A small image flow-matching model, trained from scratch: arch unet, norm groupnorm.
Rows from block 4 of a small image flow-matching model, named by matrix and row number. Rows with one number belong to one channel. Each number is 500 + 40 x the weight over its row's rms, rounded and kept within 0 to 999. All counts start at 0. Numbers have three digits each. After the name is the row's rms in percent of the matrix's.
After each channel's rows are labels from the 100 images, of 14976 (inputs lightly noised), where the channel reaches its highest value: "place" is the part of the image that holds the peak. Only what is clearly more common there than usual is listed. The data: cartoon faces.
# convs0: first 3x3 conv (model.enc.1.1.convs.0.weight, 128x128x3x3, each kernel summed), inputs 64-127
# convs1: second 3x3 conv (model.enc.1.1.convs.1.weight, 128x128x3x3, transposed, each kernel summed), outputs 64-127

convs0.40 081:429516539491480526484497540512532452506510475493510452405505459510449513469511519543477500534429573555533549536549468537538444509422443430444551480468538517503486548431472440539531539503507533
convs1.40 083:490435500532527529465475534512469493407533501510524547485582445469561534495448532480490451489535479550495467529477511496464430531549459494535383479507458526506540448488443505516490455535567491
place: bottom right; middle right

convs0.79 097:495507491479475460537563531455542516461503536539510536477486507471467484440481429530551472464505536493451464527565568499536496528475469541463472551490468446502492519542462574544514491494446522
convs1.79 094:484596533478550513485493480504487485526481500487435492473516433544478482539509410523480535491521465536485485519460526560513497503478535483544468473458506406493463450478513477486408493442549493
place: bottom right

convs0.121 077:529547518520452527496524467436504441435525530567486488534500491533498478451508458515510517551457472494550509534423516475543447479528515521506535507473514481430469539529519460600549480543445476
convs1.121 084:549474434454495443492479482514491508515469492476453534492493476504535506487481581548526469508555462472482520473572424552468487519424511510557463486472473452463488481485468551428414539496486549
place: bottom right

convs0.3 107:403488538496522504455452466437500542493445493468515435476465503589465528484504507472515516472510513580302530498534543510473487518482540463538489492428505501486573537523496474540468503507446551
convs1.3 094:433532500527494491522606491582538494505569436477492478381459525498541505524462508524481554498508510513368492478506482518479434523416506474515505473450489519515483450456546406430541513474470478
place: centre

convs0.113 090:504554524406491506492498466513495461458489497527511440463512491484447529530500421493560454519529495497452533534450481448444505509531473461564497486530505530569448509495500429593494464478510520
convs1.113 078:550497535516471500487464521541442533456504512534473483491536482491520475508466527476465423424483457478551518599574494559572501519483485527449487595485452485397505502474433550559498509548494558
place: middle right; top right

convs0.105 087:448545446488480494533459554502525511552527547563475477565464525526487525490429434526524472474580494561572552491495519485512526467522425446519497566449506475567487538472453492432476487517544537
convs1.105 083:568454513499552453578416484522502461429499514462439516495478482459500515504568504500541528549494531441415487457621479408478558524493530525467433478556541500480581520490485497558480561461519505
place: centre

convs0.110 102:523429501461487447517514493481464463511469509456466534490491500509542475482507527531489394553528525473554559482503531455498531478540518552490468478448487492468475477485499490498483467464511471
convs1.110 100:481481452456464482435487496438499490513482482444475537548556531461427535567503457588496461482446433463554475526498503573472506505538535454402496507519539586507531512525493478513513424518497468
place: top right

convs0.78 101:489525495529476514498427541472465465374546477518458522555512446467597484464459593528449469480484489455457489525446490510432434464552412523480498460504522481444470505468529517487482432472498477
convs1.78 093:490430459441468549445518467598519443499476529476475518472459514433522513499559398463510518465505520481548479496581497514445586516458498474498514491533480521502514510559459570465480476469511559
place: middle right

convs0.67 103:516435480481534486488453418482475441453493442492561438455512492562481491420500499587521449492491474512494447546507495526512476510458520470514426464457516549517546516467567439508498534526522521
convs1.67 111:469524470536481455504442482472479446501394479552449476531486495519522566555488385527509504499505456493445489528505498441496469470452481512477500508478509449433465482436463518440451482473494443
place: top right; top left

convs0.9 099:587464476508528417528516479540476496494489526485517557618539519481571471513553473463456502401465554468543519445480467488466469543460526505483492443493474508492568476529470575513518515532577510
convs1.9 093:399529507545503486478502513501495519534471432559453510464542536488528505556482493471503475467517523478521513577521534467549454517520514505534513552395461495498522531500434535530502507533476471
place: bottom centre

convs0.87 106:523509498550429487450486503466449486510474504510507522540461493513475524502508501464509441378421476440521587542541483517442464407553473498478481531493503581498448422511422534500596503469473503
convs1.87 103:608481498482515499491480451466518500495492465540600495495523546436564459494478504492501602542538547477511457418527560545566522456496529481504413503484527516492534514506520519496476461548483485
place: centre

convs0.49 100:418528497540415538494442455451475466473476451541509499493518520448453472516480522496479438585440499507539549492550532540529545522505507455494511540526463558503556474589529514503525464517596530
convs1.49 108:573489518482433491463499566502530548483493463496485479443479464559604478474448470517519533468544464554485502506511445523529411531489477497514499494519444488530429492509471486526490525442450428
place: bottom right

convs0.68 099:573500465485475462478467508439534532495450495458467488596598513457482492427478534503487453491521471525491507478482493503561516541545514504508545496448458516523523492490500448527452489486508507
convs1.68 118:463505559494522491559436521561520525483456471493467461437398491505545441515487459419472514478508518476508461477539504501505507444430434499519468458498473483462437456489449473486529508490496423
place: bottom right

convs0.52 111:483420479485528486519493498603535491507483515503477506513504501466529518494509460476522491517541539436459484529504495473539497561476458574512420648526460445484467460536443517486482502513529476
convs1.52 115:527469470528412504548462535515508441472446486492462523456512469511512511480468498438453483487451446557530560446518529621477476477495548528505421538500511438485511474509514512472531502514488465
place: bottom centre; bottom left

convs0.15 100:489488572458489518469447465500530448569542512510448353498443471568450530479474490433501491505486497487524528488488539486469545514525518489534447463500508445533511517543522555507563475540549422
convs1.15 100:411476575524521493527496564513581547481481505467467400416520522498514461497529498490456511521486547480527464492569453483437453534476498425470518529546530500503496464463537496501534348480486472
place: bottom centre; centre

convs0.86 091:476506382475557499498467469475543482547506482416485442460545455530410496515495487496484413490469499555447514452580486425524462493474509502521483550440578527482579510478530540428546543549478492
convs1.86 089:510424508496487490418457520478465479492496420528504524535461499485460492491526511515479496552421615465499487454423462602509553507538517513512513478466458451436503446474476569443501494470496500
place: bottom right

convs0.62 122:473469526496544471497496556484480519409426516475495607526526461445436505485500481505481510450539489517505418504529492460535503497457462486561463517469488540509478481466486518546459576495515483
convs1.62 142:500508562549534454504491457490503496553513511529486473537493514511548518495519481480499517557515544477499464521551502504503496550514527480444556531522537440482506514530488516493544309495495508
place: bottom centre